{"train_examples": 72500, "horizontal_flip": false, "translate": 0.12, "color_jitter": 0.2, "targets": ["vehicles"], "norm": "batchnorm", "mixing": "cutmix", "lr": 0.0023, "beta1": 0.9, "shampoo_beta": 0.95, "one_sided": true, "lr_schedule": "cosine_restarts", "final_lr_fraction": 0.1, "weight_decay": 0.2}
Rows from block 6 of a small image classifier, named by matrix and row number. Rows with one number belong to one channel. Each number is 128 + 32 x the weight over its row's rms, rounded and kept within 0 to 255. All counts start at 0. Numbers have three digits each. After the name is the row's rms in percent of the matrix's.
After each channel's rows are labels from the 100 images, of 14976, where the channel reaches its highest value: "responds to" is what is common among them. Only what is clearly more common there than usual is listed. The data: rendered roads seen from a driver's seat, with toy cars, trees and houses.
# convs0: first 3x3 conv (model.blocks.6.convs.0.weight, 192x192x3x3, each kernel summed), inputs 96-191
# convs1: second 3x3 conv (model.blocks.6.convs.1.weight, 192x192x3x3, transposed, each kernel summed), outputs 96-191

convs0.118 112:127140128120110098078102072118105108089111077146102156146142136131168130112072111171141192115186157137103116093135102097092130123152100202139093114086097143141171206110118137093158110102094096137117147134087100154158174151108102116111092099149164128081120133113136114132075217154111093135
convs1.118 100:110059140146097119138141125130087112088110125110085107132136154199104139089198061045159150156133073116087118127061125153102088157101119110103129097093203128147068112142103132118057126130052089128118079116154145136123105137113136131112083078081088124190103113148117062134161118117141074087
responds to: lamp; vehicles: zero

convs0.94 092:135102117125099153117107107139120130126117079081170106117082124143099103139094085044146063111129100194132093125135105139147110060119091104130129083090123104118074071148140094135120118104122119165142109085077085115097168119082138097071101138135116075092143070126108113078095117113149093125
convs1.94 097:140057174124130160109102127104138147126072089126135144109055129117086118161110094074149091143146132112203169119077160172127101147102120067220088175098096091115088101130117146139190137120121170154138187162122143093110151127143121084042099076146120141128153080152129124130164102073110103103
responds to: bends right

convs0.140 091:121111071112116114144143100145107087073162111141124155184116178155167102110144125120118141095116150153092101154090126099111167117115120140153113121175167146123126130082125138149167121122095126091177125208094123156082106179142132190087131125125152095134177217079159122122151146134127140098
convs1.140 108:149159131100096149103119195193112135137125109126079111133126139103116123193103132110137103117150176116160105107065170116097064094108095140166150110110107070105093094109085130192123118103091156144130132161139103149055141171116155164066122137141117176162106217118160102171171121114123133121
responds to: car

convs0.70 109:123142137105111147179094091107126062123107080099090098132090073105155146114113101111090088138100107140140130090098088100115164077156094118111113070162107106142085158169060135100092168094112129122189117125111110110157102121085106122133133102105101128076147076093094104120094100129195109170
convs1.70 087:109148191107196145103161147102165101134093080108119184159159109093182078140152172111100137133134066116116172170150053112163113164082113120116136092065148113087098145157098119122114126118141118166149079111115193109150115125090145118112140113086107059132131189134142139094109138096154136098
responds to: double yellow line; vehicles: zero

convs0.121 110:108162081128166117147057132143131085144160095103142095130090125071145142162131097111136074138159138095119141110109073122109138080163088091125108153057149128185068126146167098156073112121159146116086111141105112129134241092111076142131110110129108060110103109092089124160145127114122116176
convs1.121 108:096095139121160119095113192153160125111087163117105091134158091165105131176142093119130134174118144159104116104074125147163088136145112087101140192132154063211129117135131115138156196084115104149050157117119149130150236128115133102118089109141147116166226142084099125141119185090122112131
responds to: vehicles: two

convs0.146 098:134109203188103130125044063113133049135093109092103117155099130108114188115126124058190141129102115212122124130116108137087131118135142118108149072083132106092056075166138139103128134114136127130103106112119117054147101152140123151092110108076119189102095083151116064113092102143157082089
convs1.146 111:132049108143203044118117168074087191101140128166120086111093128088145163127133143148173049127099104173138130119168136142097131098133136125152089129113113113084130102132122093126131125106104109142114173092159124109120081110101125092066116120097179127071187128248154135123122136165094068121
responds to: truck

convs0.183 089:099136062089126090115064063122143116081097121142141117047145119132135137164072064095148113131090105120129093127113104124068141090083098159131120065126141090096110100135130098113117087091113121142092158146115055122144072131155058147158060110099141128165097098141110107129085136135107129101
convs1.183 100:130129102096133114183185169102083095133117194169148183122181091088197152092167154078097139101138060142125137129124104164143123174123132202109173087101123163118104132131147133166104111138137116149138088108133177108128131159161094174141182143101090140142110109137153126095059118081111177150
responds to: bends left; vehicles: zero

convs0.178 104:095104083100100129102147121135100119135157100106112105099083147083107122094136092114093087170097160120044130150114096116086126098186111105080112074169123145139098135119182064121093111111112067123120109071099111155165163090106151101145092126102108099140149145084106128134154222099090070111
convs1.178 103:153077132113110122109130136135106091089088134111123100144092087129088088117115107122101123186072134175155153090096087121113111122109129084115101150129130102132105136122124040083121138087134086139069103088116138082199201108105126137166128118135103106211186103110134144119106233105075149135
responds to: truck; vehicles: two

convs0.109 099:099093084121133073089144134092100135080123110168118124179139151136116163078127099132127152101086134096117089098093189095136116094128117135116134098107102134098149067070096109130128085106087072099116087139122089151115091095141117137125098099102085211181150220116150126128124082100098084117
convs1.109 096:115119107146057095131085074062124127113158121167078135110075082106093161087168143072113166084151125125148085137158160140068133145108092131178142124165139114106088155110096162147161104120165101139079133128110115074107139116195108147073085102102112199104137150074174082128068123154069096117
responds to: bends right

convs0.172 107:069119118110135114147131135105084150172063135077133172106104108153134100117113148117091101140113154158069128203041137168075087098142162082075122124135075071124110118149122101111132115180160090049108105059146123146151082135110167100113131075106076115125163096132157068062131096116111125085
convs1.172 103:125101127140166103165097122126112102157181111124133189145091100192108129077062139158151079208150086124086098093084099059116111176146122133115120109115102077127143107098146144089097100128122123097140093118155185095125145106131150189130082090097088123077098120132168117123191107101092126129
responds to: vehicles: one; bends right

convs0.185 116:077113121116085153125138128153074117125097136068145115113100142095128160081098120139123110088135119110111047134084081153110170093075099086163124093103136102129103154100144154097102166094095144100039134170115097128137084123124119088132102121127115147106123079083153030086115075133137099099
convs1.185 099:150146180097158146139145123102094139118133116097137153115098085097185111095125161107090127123090098160135119136163062180101143138107089142135109128131129125103098096148109105125098068149121114130103102117179141123112059151136105137127120171103078097142111184101090097105050066115124114148
responds to: snowy verge

convs0.176 095:152107051068154130080143137137129125124119113145113140134174133169130105121084090087056140082110121117126098097110138135136162086103098115161192108110135121132074115106122132134145092085095090179132159193085095163134104144111128098110078185148121079176123165104214104130083128110063134109
convs1.176 097:136144123126083156092108071109083150114171112148085122136132136161125159081150121093116131091173098108105146131126138174094112191111125133127128120142125149101116148116148165210097104167107080120155122138197105118136111113138168172173162122128132123201102109107123109136089072028124093137
responds to: lamp; vehicles: zero

convs0.160 104:056104165172123097072131113137092150084131103169137107135159117146126157108137092095147158085081122175111116089084135095085171144060127130125138121104186151097091121074151145087134096124068095131097131146132106172124054125152084123115068084096113185144121098168181115104098124132112073081
convs1.160 104:128063141217138069093126096123104110066116161108097099088096067152111167124088115101064130083108136197164137148154146145087149172091123071163108129146095167134105132113106111116114093120102040130066142127177141073118143158122174149058117115120088118108158142185114124099095178176084128093
responds to: bends right

convs0.29 085:134128141108062127122105082113141126087100089078103088124092097106102126092117110167155121120087105147126102047130112100101068116095098099110159099136104120098097136153088104132102137086118134156119110098111101093166097105105077065070125122137117107067125104154133099121120094132167079091
convs1.29 093:141110160116128071106106127160074109137126065159107154095089114100178138129123159163118085156095169093131179136144169078107113124169156113109189115148139105089146069108158115111117114137109117142116133115082124101135110154109115157082126109108097097133105119218137170128163116136195110104
responds to: vehicles: one

convs0.52 099:096091155083155128087061083120142124106121109140103108060150132136137166064105104115085148070140088096143136094121144165154098108120121122083172103135113108125112149123129243105161114104131128156112177112123100117148103049108080129121077140190137149115122118125116115110090131083127107124
convs1.52 091:116143134115100072124103091114120138113159101153106111112148125114148137072124156107129151088106101083132116132144141153151103166086074106157090083088129136093110139158127116157069088127119123138121111109114142111152083115101126134121083110084148125133111118121171103100074069114104120087
responds to: crossing stripes; vehicles: zero

convs0.20 113:128153077128140142133137169142115129119144112075172106090087121131143108115141109095075053117187113082161160159150109094230118081142109131091170120106124107078092111108124114165127146076091161123098116124107084115117220093135097125172114138133156124147150111108096120202111072107128125140
convs1.20 110:116109133127140165086105141148165134124139125098132102122112119146139124171135125111171135146114103088164154081073096116166111103140135081173136198100112101111098127161167122172093181082133162175077167111163086098201241127122209092112114128152126122140226093118163081106133136131126192101
responds to: truck; vehicles: two

convs0.180 123:088114114141078057159091168164102099117155165073124191137079148169104145145166169109151129119159180054116083131139160138153119154103100130144100140144171184130198086146169135120075113143111175082123115161109169182115135135170138153119169118138105153119125140089199170171179154140136057120
convs1.180 104:110129101104094130134119134116169123135181112107106114147062094140095206102106119098077123108165132079129138086045124093111098134082074113074134136139120115113074113146121157116119136098127125083098089135091110104086209101158096176126068103122072119148105092092175133173153125105095085065
responds to: vehicles: one; bends left

convs0.74 117:148143144163157130137114095115149105118091123111207134130133151116142133120154115143153132092141124147152149085155102105126153186126103091165153174048153219178100122103123134115151166143099082217186183165141124115129127126103095131128081139185103126134136164139101188106146117138111131127
convs1.74 107:136027131161104131100120086071125139141093115149046183126095102136018124110095081095109068110117132074137142112091110157108153182103096107152078107122086107113058158130091132078146110150075125123113133139076134127115130061129077086112090104125116125122139086147111146129116078080097102067
responds to: car; bends right

convs0.149 105:166127068163106142129177199155147146127124118035159081074050156141104145136105088119070066154131123101147124149127094132148102109137123103101172096144104129124201113129099149090096125101120190180116151093067083147168132142092123141094138096144123084145074140083105118100110132126164121145
convs1.149 095:125093166075121125160180123152126122148147172110116104142083183104186145099121157146092162121119121112122110141132043155157093149124142144171140135099109123155096151167108089133108086078183141135148087122099118118125155132135077132128177136184125127099109163092128178146116094107180083122
responds to: bends left

convs0.134 104:169142157136167191130152111124144110095104099124186130132119138122130144130105115132163108147142097089156071143095110127133161143147136074189115108134065105154089209119130148120132095120083138194078118125124122149142128182107119081128122065160157077151173150109124118103096107084115195139
convs1.134 103:142161143101165215121100126101133161098110081099100175169106100108097108099099141112086082170101072128137132142109101133091139105131112095160078126058057099125119141149137086098115113133101166133095129128142104126172131146156100116145093102109146098110134085084082085110079070105137182064
responds to: vehicles: two

convs0.92 106:207151124093091152130101131127201077119122099084131103142076096137183182120092080153088091116128141104157065113113114090115148105134092098115130070100141116133153131145107145142094108093131140115098095141082113125135123072185106126155123090129139149091081128064143116129132111151155118096
convs1.92 089:149126145095132206164122113145146123122118104115101142136088117101181084079158137140125121140143096124139171156125105156184104142122117131110151095059098075121136156181078091146099107120165102137111112106159166124218154133195145142170095126147151124144150148112107166135138101145183078162
responds to: vehicles: one

convs0.43 086:128119148132197154161106106122109129184134112146156153138111097091124130118163139120096096175121097147184113142124108115144123113097149157145083148156106152079120108128136127092118091127141124125119156118175134075255117130107152145112100148113158137089104115111122111136113177083147145127
convs1.43 097:098146141125226076128135085122016148107118077187094153137118125135108135119117136160104133174128142145162127110123127149125128140190161138097096144160113148113133106130103063122214135147116170128096101091142134089181118082110114132111126163148109156168093116144096156122089159113095186103
responds to: truck; vehicles: two

convs0.186 091:142097089134108121081125112145149132113128112079066117137116117137090082117128129157098143121121138167058073151145125115150074090115137120085157096140173105176124137110044138128123126106098128140156096113135132152105087080098115108087140128077161081132115111121101121132116161108157093076
convs1.186 093:152096106085113178099130090074127085113089123115162108129104096098119124078150116094108125119140067089123171082158149102181128111107143146105106087161098109064112117158131092099105085117127088126169132123156095136218111116070203187105154118132134101158080132108125160159114189137117160115
responds to: vehicles: two; bends left

convs0.16 109:157101161072121152105115110100148161116091096121080110142131088140117203105118126107165161091085134131142118125142132109062120101207138147131194101108095076125074160100111162100138172150164095124154111081083114126142096114192116089172075133068150141146144095135105106139070122167099156124
convs1.16 096:133100159093087132122145098127130144077074133094084085166138098100105095158086053121188122113134156114144144106195122102083117106112084105062113106173070077105158122136117104128140132104124121110185125116076102142131116138172078080116140120121198123070161160053111164093144216130128127092
responds to: vehicles: two; bends left

convs0.85 107:114083082067119128138096145135149106109114105126117124108138133133068166114114098059074090154100100169104155163083159126119121086139137036056141110103103150127137099191152155100093132141153164101148104064126113088142141090061150060099157138088074105105132177116116139117167149075168098107
convs1.85 099:114082116131168138102096097116106076153145111118146173133092106112138101104092145190138119147112089094121125090129138070139101118144152099080127123152118067105139080077138074098142098128130097116135083121106223068174146093080127190087104074113070068096110098110200128104203172084096155108
responds to: bends right

convs0.77 122:129106102180116145106142134171129197110137138143116102109099213086104157088087093055089136100097160154115102129129144142081131104120100172130162092095152171132124113107111142079097155100095110148107132109078102142112070140176105074141103095120140132181109132132176116153082102241122086088
convs1.77 097:137099143178070128138106174101137111137173113129131149146124188124175126119104114123080151131118120110110085135129112151100099126134095174120085180145167180118123151118120128130119105139121090118120124089083109158080122136165091139129115140149157106109150111113133103187068099184148143058
responds to: snowy verge; bends left

convs0.111 098:113116082149153155076108106168106144115130118153114053095137141106109123069068086116109113101161113124109118102155131082117130081084120163095128084120133153121132135098110169093127091086119154135079109119103096107129104072086103138110099152135131111134131122105130119109077136122126135118
convs1.111 084:144098141105143114100123154122057132143170138171141137114144138091161152135169197086136162119119104148139143145133178184130103098134116145110175144130142145110154116117163124178110068151114142111081110095118083108148075180136103187110158122148130145131097091162187087113107121102125110102
responds to: snowy verge; bends left

convs0.73 107:129151111130079112153117172178087106092099133103129073079075137124161102114096091122077069103142092109112102115204085095207149097094121255095102085140178111097094080130088113073113106095133105101121092166093078106111079120121099179134111249078136146114118130130097134099087122115119123105
convs1.73 120:138157133095102117129115096136108109135096183121112183129119142093142103146161140093118122098114080150174175169210099185107122091141101232103118147187131157130124055122133167169111086080147178067145087144103066107102080095118125118133129209100118184102093117203137161106119148107131171115
responds to: truck; bends left

convs0.68 096:132115079079108095140119163173128120096106142084055139120129136072090127108088133164107111070137142095098119095147128105094126099138092159095111114087090078140135155128118153171134188121169124127112128121084104199040104095087128081123143145131134102111121067126173121141116133112129127145
convs1.68 094:139084113155111138128107097105166118113165137108125146136184133167125127098136137088098113105112107045083129084109081051138114139111109182151085143133125118137111082085119113121096146158116104145128097098143095226139133125113136125111085092091120079112132085102149109122117150107139121095
responds to: snowy verge; vehicles: zero

convs0.173 083:085126079084149089123156167088086073142139110129172076119158108178171097167113095098099148132112167132110120124102127113091168068142098062122106104195133114129077092123058062075146093117092114117174096063043109099128110173097098105131135073110133097121113098122122107143132117147158143101
convs1.173 112:124090110099125103113122145156169163164192073162176177135139097228154135120080162129102077141134078109152142091085159128130144132101144103105132156124152115099199074115139150122153113127166131177195116127092166129139173156091122189140122108082107084100106102136110133106188131068126146118
responds to: vehicles: one; bends right; double yellow line

convs0.4 118:125125094128111112130130067093120159038089062155103154112105097164099194120071122137114115061168174120126086080119119119122126106128105108098208108091103127179123184108106178147091115132113146143123140142122096172121108101166082104148071085140124148066115099085143090151147134164168096121
convs1.4 087:087077136102108138097123138062103122085071076138141101131108129125132125067172100079151134094135173190124103157152121147206086163113066112125134129097173115089079152172120143122107087117102083120111127096107135139148094130132142160064116113135130147119125177119131084119070102180093110130
responds to: dusk

convs0.138 085:146123128086084121115133112118135140173152126069091084114135104180122141136108143166162100121186087124148095127112151142116118082107115103098141137124125120095163107172158092155154103154139126094061168102109100084061138107133118086094167070122151079087162145168093121123113084099057174159
convs1.138 094:164118144117090102106120138079183150150094099173099181201195066155100072081125085105093150106149106065121169134151103121147198153099056107094157130104158094099106182200125122139124118097167087139162119113089130123114103140091111130148126128090160112054086103100116173099103078120100140109
responds to: vehicles: two

convs0.191 099:127103095120132148111167107083095142099088114126122114088122135135107173110132095114109103066083079128102073103110118087094117081128101148141144087109112066155160133123167174114122111112121138115066090153102089109160060125166063122134090151103113131151134158111130100115107074082143136082
convs1.191 080:148102118121174140157143122095095157141177106203126150095093143100150123089177234104113143135130097139111109128121153183133081096128136142133138137114122173102133117140111123149121081158162144137101103108121091117179112114194113147135152122142100147139117126175176095096103082105098115132
responds to: crossing stripes; bends left; vehicles: zero

convs0.11 094:152124113085103136114193159152148195131095141078111064083133155174101141093090106123080120061168046132114134164152135078128159129129132170093160086132130116139138127170209119110119130106189161137073134100073069088107140123110104111113122101100091114182105145087133104144136068063155064128
convs1.11 095:143117083098159123149130125076092109135181110125162226137109121060130103042130197096148138155097081121127119125138092108135149119115103129128139125116078115116148087122123084108111071130170112114129061137121155096139121085146094184115096140118098170077121112141154082113143121077092123091
responds to: crossing stripes; vehicles: zero

convs0.155 097:134126085080157112134177127131077111115068087103192121089109112128099080123102110093126084078127079155109126160141132125113118112141179145133153111132106150093072048131121141064153102124127170097092151088128111122119099184089122105061113188106128086135130109129065097059154073126158101146
convs1.155 090:125111110080177111140159174148135135184149093181149148100082173098126116108179185109124124089114089131184131160187170146136101138131145184104152114126126148127131091176168118103115081116142168119142114128125129100138061140150105174144112127091116162103114114208110133137099144108127122108
responds to: truck

convs0.141 102:173144108134069131123125077107171134146118112055141075141066123156172152105126086158095091195129124106163092140117057095102097117148097071150193103101051155180156147110143142100057133111150126116142109118104103118138177122159114153163142144073165088145066112071075182127106151093115111152
convs1.141 095:189075117125096169126075086123177095141076127121056148161102063107079074081112083105097115085098108130148142164119120126175201135097093107094122153123126116115099185179120048124132078081168098126115106153109140113178183089124123116129092116115147118136081142100114156119105111152081100100
responds to: vehicles: two

convs0.45 094:065122080074199064131147140099077141150092159160091123116165114147125127141131086069108109119123122135082094205087110177110093119134105093126130134138077094105108106161154109113166113129147074108131123080105085121130069101102102062116081088095115100137115118125149090113109092139082139098
convs1.45 100:084199146152125115114173134077163125168208150148168207125109058166155120071153153080072122091102067126121092114126107170137133147144167133141128159084182120133108154141093171134107119126145197162151112090160140106130091099126132168215193095120106130106143100144171123081097098047148195115
responds to: vehicles: one

convs0.50 094:164134076087177110134138085064116075098145101135110118133138132093102141111120105115069138112118120109112161071096136080106154073125061082108148104089112101122101162127109120136144144144155094133119107092119099120153113100112038091168050101117103083108165158128074140114176132103120115146
convs1.50 097:144096148141188151099123122109156126075143141165076076096186071136093116102052107122084140120103138071162156099089170112112127119131123114118091131123103128127099184139130136121171157154147108136114133161126156075174214123100087128150102117101146156109138117100114137144073143073157139126
responds to: vehicles: two

convs0.96 103:118149079113150101084114144108140096111112109135176080088168116090155166152075094092084101136082119166131112115167108102110122061178116162072152120121141111142073073146129098128124144153114108166142096165138030133142145130157088136218063127116103137081160156127093151105123130133077112123
convs1.96 100:099130113141074112127114139137113136121109135143117121115145131101121129177124066139170108135104110158160151116150100198147133142188087151172122123162081113123128147143080173102162178073083097118184119148066130161085101108126119099067085114146147175106147136130130171113131143084165111147
responds to: truck; vehicles: two

convs0.28 101:203145135056104139102150113137207159126115113115123047170094125157170180144095106107089093124134117105090065114086080115100153123129126114137202119104166122190129120146118156073080091082108143105109103102061109109117141125138106126129119088109108140135083139065113138113094087108129144134
convs1.28 092:172104147117140195139124088116204096116093119140097147180117055100126097084132131091068164089093069143129126144153108127135184147083092119111106151096128088118110155151116081148120102112168091111138126123142122142166110111148105119116107113119205085160102113086098152150115059148103071100
responds to: truck